config = dict(
    model='masked image model',
    norm='rmsnorm',
    qk_norm=False,
    inner_norm=False,
    layers=16,
    lr_schedule='linear',
)
Rows from block 5, named by matrix and row number. Rows with one number belong to one attention dimension. Each number is 500 + 25 x the weight over its row's rms, rounded and kept within 0 to 999. All counts start at 0. Numbers have three digits each. After the name is the row's rms in percent of the matrix's.
# q: attention query, key and value (stacked) (model.blocks.5.attn.qkv.weight, 576x192, the q third), inputs 144-191
# k: attention query, key and value (stacked) (model.blocks.5.attn.qkv.weight, 576x192, the k third), inputs 144-191
q.22 095:506469503489491458523528563503528489521519532489487491522500502505488484492523511545508464494514457460511477503490499540496529533530525533499482
q.23 093:481518484511514522519491476483496479486455510515508509470508509482498544484486500467506562508517500501489481500520485457496468480484493521509500
q.24 086:486476501516487501489479486505499532487469492506503488493493518507490491501532499526485493506528502507457503486499505559545544479473482521486505
q.25 123:522486506499540485477534487497424503517564506497495520501489471522506465462425494503505531490476513519481514504522483443499475520469526456502468
q.26 113:473521520499525538467489433475480493501507467506517528484488460483493501492496494446499532487482551517513497529502492427499450505515501474515498
q.27 102:546500478525533497516522515487560482512529514498491529507506491477506488498486562499507499512450481489493501483506520477494461515547482511508490
q.28 091:500492509540519495451527547497461481504499496497501501458515506536507503496508592539504520521467497524448518479499529514501456534513496463491520
q.29 099:490494519485498487527515537488449468528515529508542517454444494518533500491484540507516528493468514493516506521479478446450479533533505477478521
q.30 089:493505502485481507524516530500449462524502521496549510440464487516541515495491509488509493483484495484533508525473469456444465528523500470467512
q.31 099:532485499518525501494479533507582520487495460501459461500521523510465482513539512531488466508477488519494518468506552529517529528503516508530516
q.32 094:492513494511500545486475448473476511475478463493513526469513487494483501522484478476495521499509551527492490500510502435511454466465465481521487
q.33 092:513510521516505489493519478526465491502498490503506488493499493484543522482485422499482516481495503496517525501538428508507524504434498507483507
q.34 092:510475496498509472509501581523522490508487523479488462493506533535500495504529489559493438512501457488487520484485516553497532544496516512475529
q.35 107:475511511477489530487481502495479525522494457507497480493496514553445480495534487510492494503483545539459506501510523471484522516501518478494531
q.36 104:461515501525463506489554456508472511526489487548513487494504479461539519449472493466494527485503502504468521515539475529496508486500446508473504
q.37 114:528490490483476474530538562522484483508501539514478455503483549525532502484489535545507479515498459494485523469505504555484535500482506502457522
q.38 105:500495516542569516445464501490487493487515479462487492454506519524500498492498503500511515512457524529497518509507516442486467511483520460529526
q.39 089:499501479473473491546523516496465485520522535558492512551467514460552502480485513467496492492497474466530486498498473527464533489511499505467496
q.40 096:489475525499467504489494536505502515524504524483537504483515501530470502538548558561502483509479507498446533467460508515530476511526516481497494
q.41 074:494491506521496496503487463500575545469484471493468486504509509498458482532524486514490504520526504528446490461492493549534517454485496527527483
q.42 110:489513479502496539485514449492471484485459470515512508472506512470545540498496475456485545486508530505556495507510488497494495471499483490501521
q.43 109:480496520512529460487538461510463492518536518516519503537492456485541492457443517477499564486510521504493515525523466488510503517510455490472479
q.44 125:549501477576549512495517512506480481477507502491488509490497536461535510507483518502492504513458501483504522439519476525494494457434504500498498
q.45 100:469476507470498493493496499494532470499503520492530501531497433464522490496491487493502511498518497486527500532522474464535481565536443516490488
q.46 099:488494502482510448526542510518484493516516531520501476550478454496531485468449530500509529497502494507504522510504482509490513519520472505465475
q.47 104:544487495483542469506527483520487496500559500499476497533482457500512477460426494487525522479479489502532501508505494444491494538514535467492447
q.48 102:492484502483512484492534507524446519506556514503486496520484442517502465496461487522515503470501522510498495525514469463496493513512499470505451
q.49 101:502488524512480469502468530514598528499479492498485460509508521523452480525569531536502463513515457505472497486489533541515529514517495531509504
q.50 090:530503477538508501497482474511560521479468469500452481531547524482474511526526495511480488518523482509477486454515510563541530462466501539535495
q.51 130:449507517474464526483498489505451527521489488518528490497495481533483492519508509508496497492504545538455522517495510507509496481495465474495520
q.52 087:490485514478501501521521554482439463547532550505525509471439485542525487489477527514520530495462508495496500511486478466445479528541511480479506
q.53 102:544483485504460464537512529516549503489477513514483469524511518483508498497489490532495481509547455484519489490509497578510554481493484539496481
q.54 080:509484495520537479501461464502563535482529476507466475552513504483468505490503495495489505499518499517490492499507522543560512522508474529519488
q.55 092:513500531516538480479470534494534487489487493449500464469524544552488516481530502539480512532498503527460523486494525523501528521464502509506531
q.56 088:504469505484486486527522544483462446524506541484524479480470501507555519473481497507510508505485491475550503513466483480449469521536507497466492
q.57 112:554494493530532483510481526492582477476486489458460480479520542501516518499532500506496497518497469487528488462498527533507528509496541533516510
q.58 095:463521511493453525478512445510475499506488508552526516518496470459521536493497508459507519475492500493511513533520490498507473476505480484482514
q.59 103:508477508491459469525514525499524478507461551492512489512507517491534536486536508531491491506546453458496494481494501590517521479507485552482516
q.60 108:489506505460439540504469510496486508488440498516524504472493533523461507548554495530493467493523508507488489497475519544493508460473520504519528
q.61 092:494503494487471497524542497501458471531503533500532515507476470476559517469465504466497522480519514467546486524489451487474506503519472496463475
q.62 085:513512475510518557502468487478548493482483462509525510498493496491472485527513511471499491500467551522482492509500520462492485522536458506546504
q.63 115:454506509486495515481516515514464518504509504548486481545486503529497467508514536511498496507479519515455506514518504560510545478511501500491542
q.64 095:500494499549521434521492546489498475524517528483487474489482515528542487486487501516514506501480477473467500469490476514493531523512522497486485
q.65 118:480503526503489492472492496485501529507451497494472505464536554505509493432471429459498519508533493491468506486531496483508504487472530491501474
q.66 106:497481470521550451503515527518500498493496490474497495511501497511555478509507488508489491493502496496518516468490493511498538523501539494494459
q.67 098:490498503506522473497506518512509477507537506471518471514451451516524490519509538526532481492493510504504504499466508502473496513531544481494488
q.68 132:473507536456487476500510496499491519497488541495486475473495527484479487412458492494496515504527461464458487513506514495507512479473516486463470
q.69 120:530501498563516468522478537489477445510511525484498510513482494550477453510492496486517486515477508515528507467501479508492553542485509514488527
q.70 106:527497507502535452520527487499482510504480524485512479489473530442512500427451485503498563491487496451472479506506484460501514507505512474448439
q.71 104:506494496515510426526515554498493492511500559484488485530493523525507486470511497498516476506521478493483503486503486544523553510492498495472471
q.72 092:503510509493490449511512500530524499479528535505486457544479461461482493493506572526499480496485478498487474485477506531491533510520540498488454
q.73 088:511484512495460521503515479494515547488475463512493489498591507488500531520522493503459476514522501509508520503523515530507497479482480545546542
q.74 098:503496456518516456528505541500497463520536530508485493547439486519504473509522526503520475497498486499504499489494470521499531521520507492485466
q.75 094:541502475501522447538519524516469479505510531502475478567471478506489482473495532487516483510519475486491496494494491517529562508495514497431444
q.76 091:491496514493466522486478477478509522485467490506511516455563534508505517507491467497485515511491514525507507503514494497516487488474456525559565
q.77 106:510493494496519466517500514505483445527534526514542520510486462475495502518483524496525522492472506498514477544496485500493485520520480470472467
q.78 096:542490518514503423528525532521514486462504564495485454532483496485501500477501513498492490502497499484525496481510476533495559531494530528485452
q.79 095:506493500515497559483475470481495495491480469510539531469536508492498513543513484488479529502487528532533518507508499467502461494487455522552570
q.80 094:467512517475483557478489494493528514490527500489535479480493453502509490532498528545496487491487494505508496503464528486463472510508521502534547
q.81 102:541496450524519443549528524501501477496521523509476471564481483511502505499518541508515477515513483487506498482501476542525552516514485529454489
q.82 095:521517512493525461494517479512481498549543532492522503493466475458487497450453529509518546507448474480468469515478485466489514522508494470447468
q.83 125:524488499524509456508517498509519489483520519500498480531493492481541515528496523513493520495458514506518505463482478475483505539522497533514464
q.84 109:494506551440449494526509502520515536471510507541475471522521478499450502511509573499476468503489467512489496477502529525492513498496499510498501
q.85 107:447509517471488556455468483498513503506514476502521530433489488509499492527503473506507516478482520508504502521485500462484446496498512453549532
q.86 106:519492479536537506503502516496455481503480502470503499494478537514499463444467465480490515495534488477491512481495515508497528480490536493463495
q.87 104:481500521505502560469465471489523491492486490501542526448494497506495497529484466503504540486475536530531507513495495447484467503498485497563552
q.88 102:474517483478522494482541521517486510535514489470490477517469490503526499481497507499503494491516487478468500504476511508476502479512548472456445
q.89 112:454495486485452512483484516492527531485493474508475505484531546512522520507538504516498471494527470499465505479521509526506464483483477488542514
q.90 104:480490515515537538494478504491480476514530488484546537471455454497494473545512517515523524481476529516522484530471500466486469514523501474512517
q.91 090:466491484528483542467482509468529503499486473507503517475531515548540507545518466512494466490516527533526516485499487496493458505497501527587565
q.92 097:536506525507488534478487476506508527479469469513506518487568534475494511490479472464463537505477516498502517489524509464504474486473487526517505
q.93 095:522490506535523526495485464488472478500498491524528552486507495500488494519470478490491556494485532520523514490496485434489466509505464515515527
q.94 107:489509569457467472518540495517499521479465531512470455498504469485452507446461531494479526513500485495484494497496492488493533501470525518480500
q.95 084:523494511514527446504489519514494481497479521479497503500469529482485473463501447470518498484502519472513487514531466512536533489485533448474434
q.96 101:540496487538510442547516519524496480486526529505483471551477476502483491510507544500495480503482494507522505472488483535514554537501503545481486
q.97 084:498496478478465466534523525511504520487527500509463480525517533489502515511548550510479446499531460488493513500504502555524513500503506485487480
q.98 103:533488444547539458531492519499497457500518533522491503550462478508494467518506519486524485501476515509510498470493483505516525538514499503487476
q.99 089:499493479510477550482480480472512502494500465522526536474535513524523513578524500519484503495471522533522518516497502487501452500505458513563566
q.100 127:520491457536499522511501506505518501468514488516499486532517504500530515578558527529474454493489503526525524457497504536485486527513483548560539
q.101 102:516483488526485550484478480495487504485482457520515540490544516470504514554513493489479524506484534533536522507505505473518460484490463527541551
q.102 119:483485508488485467479514550507523510501537522511512509490509516494541500504532531535509497493499463477461507497491525511488461487536524458509466
q.103 100:441502522482488540451476509486506490528510496486528532441463487519511487504492475524521489480498515511499497547479489475490462488508515436523508
q.104 104:554495520497519495505501484513446495498494497512515522477488505458468483482467504494507563492480512480478489526501521468523513488513478470447477
q.105 100:442513528458467560451469478491502516500481470512515525437524520514498496491495475506497519497512511507492501524512506470487446479488501465541543
q.106 093:500503531486472552481482462495512529494484464501515519475558492486486523522514486498472505497485523511522513518505517494502463476477473520535546
q.107 102:468505530493487573455468494490503511503478452487529531438534516516513506518494447494487516499500534516515511528503521464471460483486509495551561
q.108 100:539487419555561505505478530497484477521487479462506505478478545522546465477505446499523481486512517477536520509501486515512513506486493481498504
q.109 092:516493501520489493488498480498491524495446501497500523462538552480519513470455459479471550506490506489486502479525497461520489510474470527511473
q.110 115:503502531499477490464482485495522532488453506497495509465553555490496500431464417466489491507506506486480495500543493483520494479462498502519465
q.111 098:456498502488530490495489531485503471528514520478511503464425478533519462495501505516530492487508492507496496514482493493473510523526530460503506
q.112 112:552488486511500448552536502518491492490490529502480471566532522490499528480500527506488491519518480491493505471505493536524539499495473552457484
q.113 117:468497527474448486522504530507548514475490515511481476503527499539498512511544498499494423494539501522517503498515495543505513503480528499537501
q.114 107:515501484553496501486445522486531465492521500504496515522481494514481479550545475503532432500471532524520487513529488542520499502501462500534520
q.115 108:514506461553553460494500510484477473541481485482506526513472512495539491479487446472524522500467527494515506498502464469517500530494517487477451
q.116 112:517496491536533486502473494493490450523527508505525519524467445501474473539505507501529512507451525514512474518485484487496496531534467486491499
q.117 111:522499493511493546492470501493499472492502474530513530506518458535469486575529510495505492505495527544543519511487506488513497500506474523523561
q.118 122:501481438512525563486488474496471536509516461500532541505499536478513498514521477507489492489504489493482502523526516502503444460508471482508490
q.119 093:503494511493478525496482464502502515478470461511499525500577502486477525527505490478475503508495515526520509521519510492524477486486461534528526
q.120 089:495503450538529447518524537504503499529529520466499474528456495507533500492499506506517476490497468470472496482497487519497516521520522471469442
q.121 117:505486548482500438506529499510518489487478539470493455497495493484525504451483500506494542486520514490524502507489483491489541516513566500485441
q.122 108:469517509489514467492527521499525503526492506493486463498490506531557505466492508508512503502506470489473514482475490507477516508499554496494491
q.123 113:547475459561541521504477490490468462494508468496529551509498495484488482535495458493493526500484550512540519502510509478518490501500470512511516
q.124 094:490490512511493530475461476495515488501511481534528535481518463509491509564519497501507507490468533545547497519500491477513460503504469507540548
q.125 107:532497468539506434544518526506522492482511541510464469565482514490512495483526517503500463509495469495498503459508477556511549521505510529487455
q.126 089:540501471504535429524538527504482500501485515486472496531501528484499499439488500487500506504522459467480495492525497520523533504501499489440442
q.127 105:522502464528544493511493514498445469551530511500525527516456462506470477527488514486526525517487494500507491527488482486504508509530466483441518
q.128 093:526501500539566484506485489509513475510513521522505506510440472470434451476491506441514488478476512515536477521468505495510490495560458470488460
q.129 078:532492521470500503515521528504515472524495509507528488486420473502504498491530533525512496490488517514522505516441506501501534504543513518451527
q.130 089:501504517469483495501531547486506506496502501470518475481504463544524541470467492524494499533529521487456526489494530468519517525506591500495524
q.131 092:531501468479484463473514489527490532513529526481531545536506495507482489519465482529504496497554498526508482499546479533485456459545503500525457
q.132 087:534507479542520444503508498520546507485509521498512478553517494491470477463474474458488490504532495492498482460508480493522479485503509519500408
q.133 095:506519488504512468517502528503513462513534536521512481507425501505502511443489538499528491519510481487467477467491473501496519506528497513437485
q.134 082:510501489508490470486523466505515543498503509476508506554543476501450452501475479476487467516520494497494500480513479502513467470477482511512441
q.135 095:534493532493484505477521500492526479519504511501537494532456473473499476514544514548495450490498526524497489460479480531477504479574495514505520
q.136 102:526488493514567473472483493477511523524515513522528508518505458490439493504497516450506508507511512502534503530493511506496452473546435480482492
q.137 106:497525452504526480533466524512488486477503502515479495473495514509492527449441497441514566502491481476497501533504511440540511510461524493476461
q.138 099:524509474534514455496521502515540486505513541519513495564460491471465464449490510480490469494532518499510473458475472503501490482542490515484425
q.139 092:565485466473511493492492523536524494512489512501529517495492461480482504517488482488518521490520520521528497522518531534536498481569548499506498
q.140 111:515477515528562466447487507480534491532569521545514512528501524491495491479499550496503471519502508477500487493499499507449477484559449489480490
q.141 091:510489532475479562497504513483501498524475493516507511456442497503504502554545528550521518483475526530534509541470504509478490487525504476506576
q.142 113:501494520481476559470497501491476499510497499514523533473457502496513500557524532558500502486483509514534516529497515523459472495532496474519581
q.143 091:487493503464508517501482502478472487520519510520520515454459502522527513531498544556519519492465497509515512535482519508461507499526468475509597
q.144 080:514516496504485463510528518499497471507541536537503522515430525510499485425491537507516475514515487486474472483488471517487534498530512506443476
q.145 087:472508498503473473514500517495484543470500514476495479485546500544534550469496499502494501532546464460465514490532494489495499521425517515483492
k.22 095:515474466558528481533436480509514497524525520463520494532498512512514530532537516503521535519511533526488483514509470527521494508540468544498515
k.23 089:514527523485479483505534556501504507438502488511526495492519507488475507498499449502515481499477468501499498477487490508493500491460526493513511
k.24 083:498494518513520487456489556513536504499469498501547500491527520497482517450510455509505526519509528528556486502517493454488484481501473500499488
k.25 112:488493482478531513486488495498469533511561508507466504481479500520519483555449481515491486513473542523464536543494491530476500498480525475490517
k.26 102:444515522476457521467531471480491519500500496507502520459473469500498472508478534503500484488478457475461512502459537495475480494470547479494504
k.27 097:506491449506518521522457447497463501486507476507461494507489507483499479531480537487510467508483512466509479517531527504468490494500489480487510
k.28 087:464522483469496527468489504505459501447532484524498504491493525543503483493514472483481454503495510524487501543525519484466503503500535467517509
k.29 121:510503472480487432501490478482497502547487534484511495492416481478498504480462490482487518442493520475467507488494476495478487507491506481493478
k.30 096:525503472471474449519495477477481499526485532485480509502424475497531511490478507470475511443495507463480488497493486501474518524512503493510491
k.31 086:523508494503541528494500535518535497493500506488530477537570547503495509490539457525529488529529498499495504498537528493522515501500481539518523
k.32 088:481532548444475520492552502498479500476500475515494510464496484503481466485468500506487445484489456470515517515485535475490493506492528465485493
k.33 085:517493543532495515468516553509528496509500480496508517502486525473516471519500486513483511495493481515511515469495457545526494457481511508524510
k.34 086:518487476516509488504467541501524481508495488481530482539529534519511533504556471512508513506513530532495480499531476506529517522524472536517508
k.35 107:517494548446475502465542557505538513484493499511535498495506500507457505448492456521499517491522523526478505478480474467495496495506480479500489
k.36 093:511495489524495517462535509517570502482463468525530522485474480482517484484484500509479508490517526508507507506498472481508482452495474477519507
k.37 112:560502442500537466495477517504528498499485504501501503527507516491512543478490461490498542514515566521507495506523463497499526490509480499513480
k.38 096:471531525487530531496528518498472495475515491486473486489508517525516507513513469493512464511500443496445512489503540531500523503458566510527533
k.39 093:547492458528480462505464469504534496522475519518510499505465499445504517487490507481503545496492546489513500486500453501487482488523447496484476
k.40 095:473493491472464505488454486487440503474523514524493498496489500538491463485519522495486478498461509520521502544505533490465506526539514492495495
k.41 070:517501511529548516508479558507507500469501477467556485499538527498462494480509477525512480521494505528538484500533557478525478499494471520487512
k.42 102:487541536506459515456573495510513493472453489515490517495488489480513494469506489483480482480506452466519509476496512499498516466472543481515491
k.43 101:482491466530533510486514483494500526539504479516495516509475475505497454550461535513487470501511506504495501525499497527495465470473510462516497
k.44 116:523520466519544500494500496518459490467482488525472513500493543477540531490475490494485522508436505477541511472537510522461510472433522477500507
k.45 095:468513511488469501492488516489495502540492485495544512515487522492504458532518545523493422494535477488454490533507480522538480493533504514499519
k.46 098:506478445502519480505474480493495525555501509530501519516490471485503480549464545509506510491488535519502488516508491525485466487484459459517480
k.47 097:498486456502534508515476456485496529542532522491468515503500475507523489563453526511507501526483523499465512535485509533492500495495481485497502
k.48 099:467491490467490512499464489493462524524541557525497513505477494520525469523470516516488490506470514523452520565499522529481488515508499490481501
k.49 086:520484492522522475533470534491514506527514508492540473531553507519473508482538520513522497512525499516513458484521527482514508530519446545510499
k.50 094:502507516547533553504508528539529502451495457500504498510572549500493508502533479519515482547513483524542486489526519494525504472485494523502520
k.51 116:472504531418457485456534529490488498510479512537521497475484482514473496447471497508476503473512506511492518521483509463487492511507495457494458
k.52 108:512496461467503435517475494484478509547511548490501489504420484497506517481463491489499527460486533489461503486482478506480485516490498477489481
k.53 092:539480488549534493527488515527537504525475494477531505536535522469500514506522489517500522515533529508542485498526461503537501490543441521504489
k.54 084:464490499573547539485501500504540498526520465489509511516529494501487459526513514511519467528525494530485499500503530517533488487513491524510503
k.55 091:506500510530551511492529544503514507480512473475490476515543516520478496506521453515511480495519495523486478459514499514533519491456520509541519
k.56 084:531496438505474457517471457498496513516497529476482526516444499490529519517492489479477504486496518471478508509478494531490526487519485494527495
k.57 104:522502487586547510525481488520531491476494482449484486533542538494506527527544479487519499527508493483504473457512513528533530486479516535524524
k.58 087:453517529480432506460543476486515490513469503537511514483478484499520495491503538490477505489474496483522515519464497496469504479504517503501493
k.59 094:498488465590502491503459480508536500521482481484510498514516513503494528518554494493494516514506547519545478501512475502510498498523480552523500
k.60 097:493497558455445480470517519513485475487461520500500476488511495510493534444537460496488550491496509524543501490499482462489518516523513527478483
k.61 093:505501477511467451519500462484506504535488519499489526501454471463500487510473553484481513474489519462488502475477462508475479500510471465494464
k.62 088:485513557434473498505543516503479478504472514495501486487491480466479462457492513503499471472519464469467508455483514490496499508482511474500478
k.63 116:510501505468494469458507547522531481526470509549553486497494511482483528436489497498516563488508536541497517492504468453483476495477464480491460
k.64 091:499504478501515495520513525521511513518532510465465468529433510538484480532514511497515488508507514514479508490560439526527525453484538501505506
k.65 118:531491513525528531534467515526499507453495495478482476490600513516535514487506495480520517573482499541488519508502535499513532504488506515477492
k.66 095:480488493531558505517484457506522509505541507476516559525498538476509466527521549515489509513445525490530488463519504513505503483544516529514517
k.67 116:493512479488496459483545498484511490545519525498512526522390491501474477516500507507496493449524507463486485480510455499490491480522500497520503
k.68 120:521468496537534502544485519484529510467522506481488454505543502530518497471482493463541504568501526501477488496497525495507534506498520533503464
k.69 107:477483512498515488519496517511509536563481509435480469500462483496528491542496521529518541464500531504472504475511455535491471471481511470495509
k.70 106:507489498535561482505476495504521496491564504495500499506493527491515514514513531497500498532485518465477476482501498496494528500509540521537486
k.71 095:505473511516548482534469501541504521519529526467482459534475497517515481499510535515502518521494540505519514491525464538489462473503530508474502
k.72 089:476482468488512472527504493455538502541547532508522522534441511491492480522494539511505491498502540470503454473486481483465508482529512533526494
k.73 128:500485518524486544512479488509486510442468477496496513486622523489529531498507504500489511550478488529506519523474555502509521514492490512488504
k.74 121:498509482471518451488515498507510497545534539506507487520375490503488474503495521512496493450509523485509495473519449508485473476510521492498509
k.75 110:498473491500526446513498495501511507553535544487503493536440494482516482504480531508500509486502535462504477487491479512468471479526527503516479
k.76 124:506479518518499549508476500506488515445472468493476468473602509518520531508510486495507512540497473543505534526493538501515506515464485493483509
k.77 101:494494500515527487458509495489498495511557493512532483509411529485463498527526543536477496463492510444542495490519483478501453514533489504501508
k.78 099:476462516526544494547474499499513502523514512455490493528514535491548513530516551513498517533487505483496478462501514526510524485508534527514508
k.79 108:484506532517477552484490495507480520469461443503490505461582498493502532524517480508491504489487464534514521510491530502515493514465468470498522
k.80 103:479518477475460478488548496455504498532479505507504518485441475511454479502497469503499470467542494473470485493502473484499516497473471492505496
k.81 107:487495502483506458492496495506508502549515536504514496531422487486508492507487538515479509461494528477514482489485464524470469467500512498500491
k.82 095:491478475512534463474504501485534515521549513507516481503432501510478477533497517517515515503501545467477474485512469494493486484504520507532492
k.83 111:485500487506540495505485496506497488523484484479474548535503547474515530544515525506474511514493478479520478480556504506540533509527509519517519
k.84 098:506439499515485525527499490463498510477461503490480470504609503500519508479489512480521523544497494510548476563482559491512508540505495523494490
k.85 110:491537491470476503466538504476487499502506493526508493456454487529445474495486467503525485467526469492496504518511487494500488523496482479489511
k.86 108:502522478502503482529504518502520526521513513492490505509450468508518492491482470486520511506494531493459514467507469522486532465482534484520484
k.87 092:466526520470470513482520489472482512507469466495486474434495486513470509525503467502506501453522458513495519499513507499508494535446492467489523
k.88 107:515515468497503466488534495496520484507544539539532541522420502492489475481490497503491475492496518466487483487501462501491508466542522519531495
k.89 107:516510500490480540496482507523498487441495483535477492496543515513464504455505482465503479540489481547529507542518499485517492509490478508470504
k.90 120:486525490469483466462534500478496499541518505513515513489396486495456470514497493519498478439526496460500492497522458484504466490503486490503511
k.91 095:495535502481469532507506505522495493474446476494484510479525493501485509487520466486485496502507474554472539492511512488527516514467477490481534
k.92 121:516497509525499551513462492507487504448461467492487515484629527486526526505509498497488511544480484526508505513481554505508525517486495505500506
k.93 076:504534508491500499466521513498464514509458443471486531496516505482489524533499489527489549450513480490533485495551533474525522513485484476496506
k.94 103:491440515529505505537501497480522520490484509441488465486593519503576534507508506491522519548508500497460486496459566489509547514480504525516480
k.95 092:507483520510563494511461501510494484494571517519525481497466536489528485514506551520497513508465519468526505497500483515473468507545525507503502
k.96 099:478476509491527474520494492488503499569502525477507504519461494471518491543504550523491517468490524477516470463497471520472488483496528504517501
k.97 068:479472517518491529487449457513498508453540521540537501525557503497494495473523556492478469529437517492578479519473509501461483468522502531488511
k.98 110:494504497470525470494502495497502500564520527487507492523402494487505483527498530517496516457494525483499483478516459508481469476504511493507512
k.99 101:496524523496476537461514482522471488468458464512483505480535492495476526512520488512471498469500465526513530522503512501509499513477471477483525
k.100 117:470547505469451519492488472500481493515453478514507557514499498483471508506502493505459485469500473521525493492505470503489519502478486491498534
k.101 112:496512528499483548483485499511469496466467450513501526475588511475513530522512502503471503488481463522530514509482540497500499524478480479503514
k.102 106:498518476518526507491507482507511484472543489499487515540497558503433486501515544493506472528469498507571480515565490491523497482544482531483522
k.103 111:501518489467494477477535502486500489523534515521507478479411480533444465497489494510514470463520488476487506505521450493499467500499482477485507
k.104 086:497483494522525480474508512496474496520553490503482475498475532500513521524495515507515503486500491455537483526537497527509500493525519487526484
k.105 104:507510508507471533489510510488498501447474461503499485466559482522480507465491453481516486524509481528491521525496523488513505532483473492484508
k.106 121:504495520519476556492479491497479501449471461509503515471610518497514520499513498499487499531495480521504517528477551488509509516488469497496506
k.107 114:500508512513476546493504499500474512449472458493494503453576504505494515491507464498507495513497468531492533511485539499521518520478489481485513
k.108 088:492514516477533488495485501511514487504533502526543506491419484499514482512496527486481480508460522496446532464469444530485478471486519486515516
k.109 111:507491520521525542519462497523499508440476471489473489495599532497529523504514491491491513557485490535491519507512538497519534506489504516502503
k.110 126:518489516523523540531454503508498502454488485485493474489606524515527509486512491490505515570478503533486520526482544499511519521493502512479506
k.111 126:496510481478502458487540505496514492552530528499499491500380471528460467494486493504519490455520507480496491484538446503502478487499507482501502
k.112 117:506463516541512507528458501523500514481484497478487506530570514475559533495517515486479524537478515516511496497475525518493529488506510519505483
k.113 111:493463531510502524516483481493490496462477507470516470484592517505533514471518522494490506546492496526512512516467558489494494518502479528465511
k.114 099:504518518466494507511494528493482473533482497526517492501418496494459484504488495509488494448508502503538525505497466492485438532496479479467520
k.115 106:516520503490568487474470496533494496516534518508519512506432512484511500529501534524489522488481513470497512477528472514494490481526529495521509
k.116 117:482510489474505473478519508497498496562518502503511489506383490502469487522496502524495507441527506484516490499522450493494455495499499478503505
k.117 104:479492521484459505492525485483466516531451478486498485480512470486501509519496485533486505434512472511528512516493516520501453517480473468475517
k.118 110:516554490478495505458480480506496475479531497589540537504461496485424476475473490486469488466473525497561492519487464478458476503514484472500500
k.119 126:509476528526487553508466495504484506455465472493484504480617519493525531511512504508487512526487483527511506527480555496511510526497480504487507
k.120 106:508518475480524456480518501504514485531542537515505510525387505503473480512491521503493496486502523486498495482515440502492493465515533504518507
k.121 115:474465506540528482532485490502521506490534518445512515507539537498549505516526546500497501554476507480473498457487542504516534495525511546517499
k.122 094:496492479504503486506533488499543494507517526460472489507482506520518503511527495479511487548503511516431513478510476513529538450512524539522502
k.123 095:492534519479511496475476499521459521522496465512521561510465508445502518533489502525463513428480494476529496458517498507473472495518480466499507
k.124 093:487513512483488514464519497484470486505464477492493500485516499478481518528514498523492508453514465505543511534507527487517462542499454482483527
k.125 102:500496491490541482529459506515518490538522531486491501550458504496530501518503549501488509507483520493508482471504464514486513473510525526506500
k.126 091:525483503531552510511455497536518504483544517508501498533532525483537510489503538486500512538455525501513499495505506506490500484537525517517493
k.127 113:485507493487504460473534505490508508558521514493513477500385462504483483522493508519502495433508515471512493483510453507484449479501515474514496
k.128 106:508526443506517473499480496503501523534491502515473493507399484475507515532470514475514507458472513492515498532489510491495487504503493495506500
k.129 110:511531466474487480501457522483503501551486504491480500496413499484500495533485507500524511446490506501497501488502502482502499488504501492498530
k.130 075:511486515504509505521481537515481468476472511485534520508530493529492483499508496516502479505528534520476532496461528506463489464476543483499545
k.131 087:487486478506535471456508440475516529572532514484521548499537489488491493514479503512467509534465494437560483495523478507490523469486514515514518
k.132 084:497479474520536455490539460505522518496497548518519507539525469517503528463466497480464512559520524436505502499487495538502509501496503550498463
k.133 109:515520448480492481508484506483492483525499530516511497495420494504503482479469519490522498485493506479515485498495500503490501502536517524485513
k.134 085:488466500555538486485515477522518532504532519468496509522565495524507509493490473522461502548506501475499500498492482526507511486461481502494466
k.135 108:500528469488476479493475515479513491564489500488491514510407503459516492536481514507502509437496484486498492465500511478514495481489515494516528
k.136 095:520496458542520458509456504508485533512517515466459516519483508486492487540495508510499500498486529478498486490502510515531494485510461481505472
k.137 095:484488511490529516506521474505477495437497515541517483500557450552482512438491512473496516575508518501511517522495491533484491515511503516476492
k.138 109:512526438504513459500494483493511510538511549517513506524412475474510499496458520496494508484485505465529481492499511500489492498504503533497503
k.139 076:506505519481518462482461463477478526533501491437492502494518472492515512570521541495502532487476502508529503479474521509501527445489519488510551
k.140 100:527501442507514450511493511529501519469531522515515513520437528461508450502482534524508489486493521482538463505485502486475471502538476496527463
k.141 112:499521479482482507503449524482488498550485479483470517476425503468491494559493497490522507433472490511501498489515504464497502491493503469504543
k.142 119:492531477485483516490456522491493507546496461483471521471430519458495485557500508498523495412465494521505499491515499469492490485493505459522537
k.143 101:500529485466474509489457517478497491539490478486479503476439514485497488546497520505533487438466485531501493488504507471484490501494492461506544
k.144 097:514527444465496479505493498487500486543511534526532497493417467502504489481460526487528495482497502483523473526490502498475479527533534527482518
k.145 103:506469538503508509511532495516504488449510516513542500505602505536485489461520495510490476552522506496502501502503494521495496502509491518492485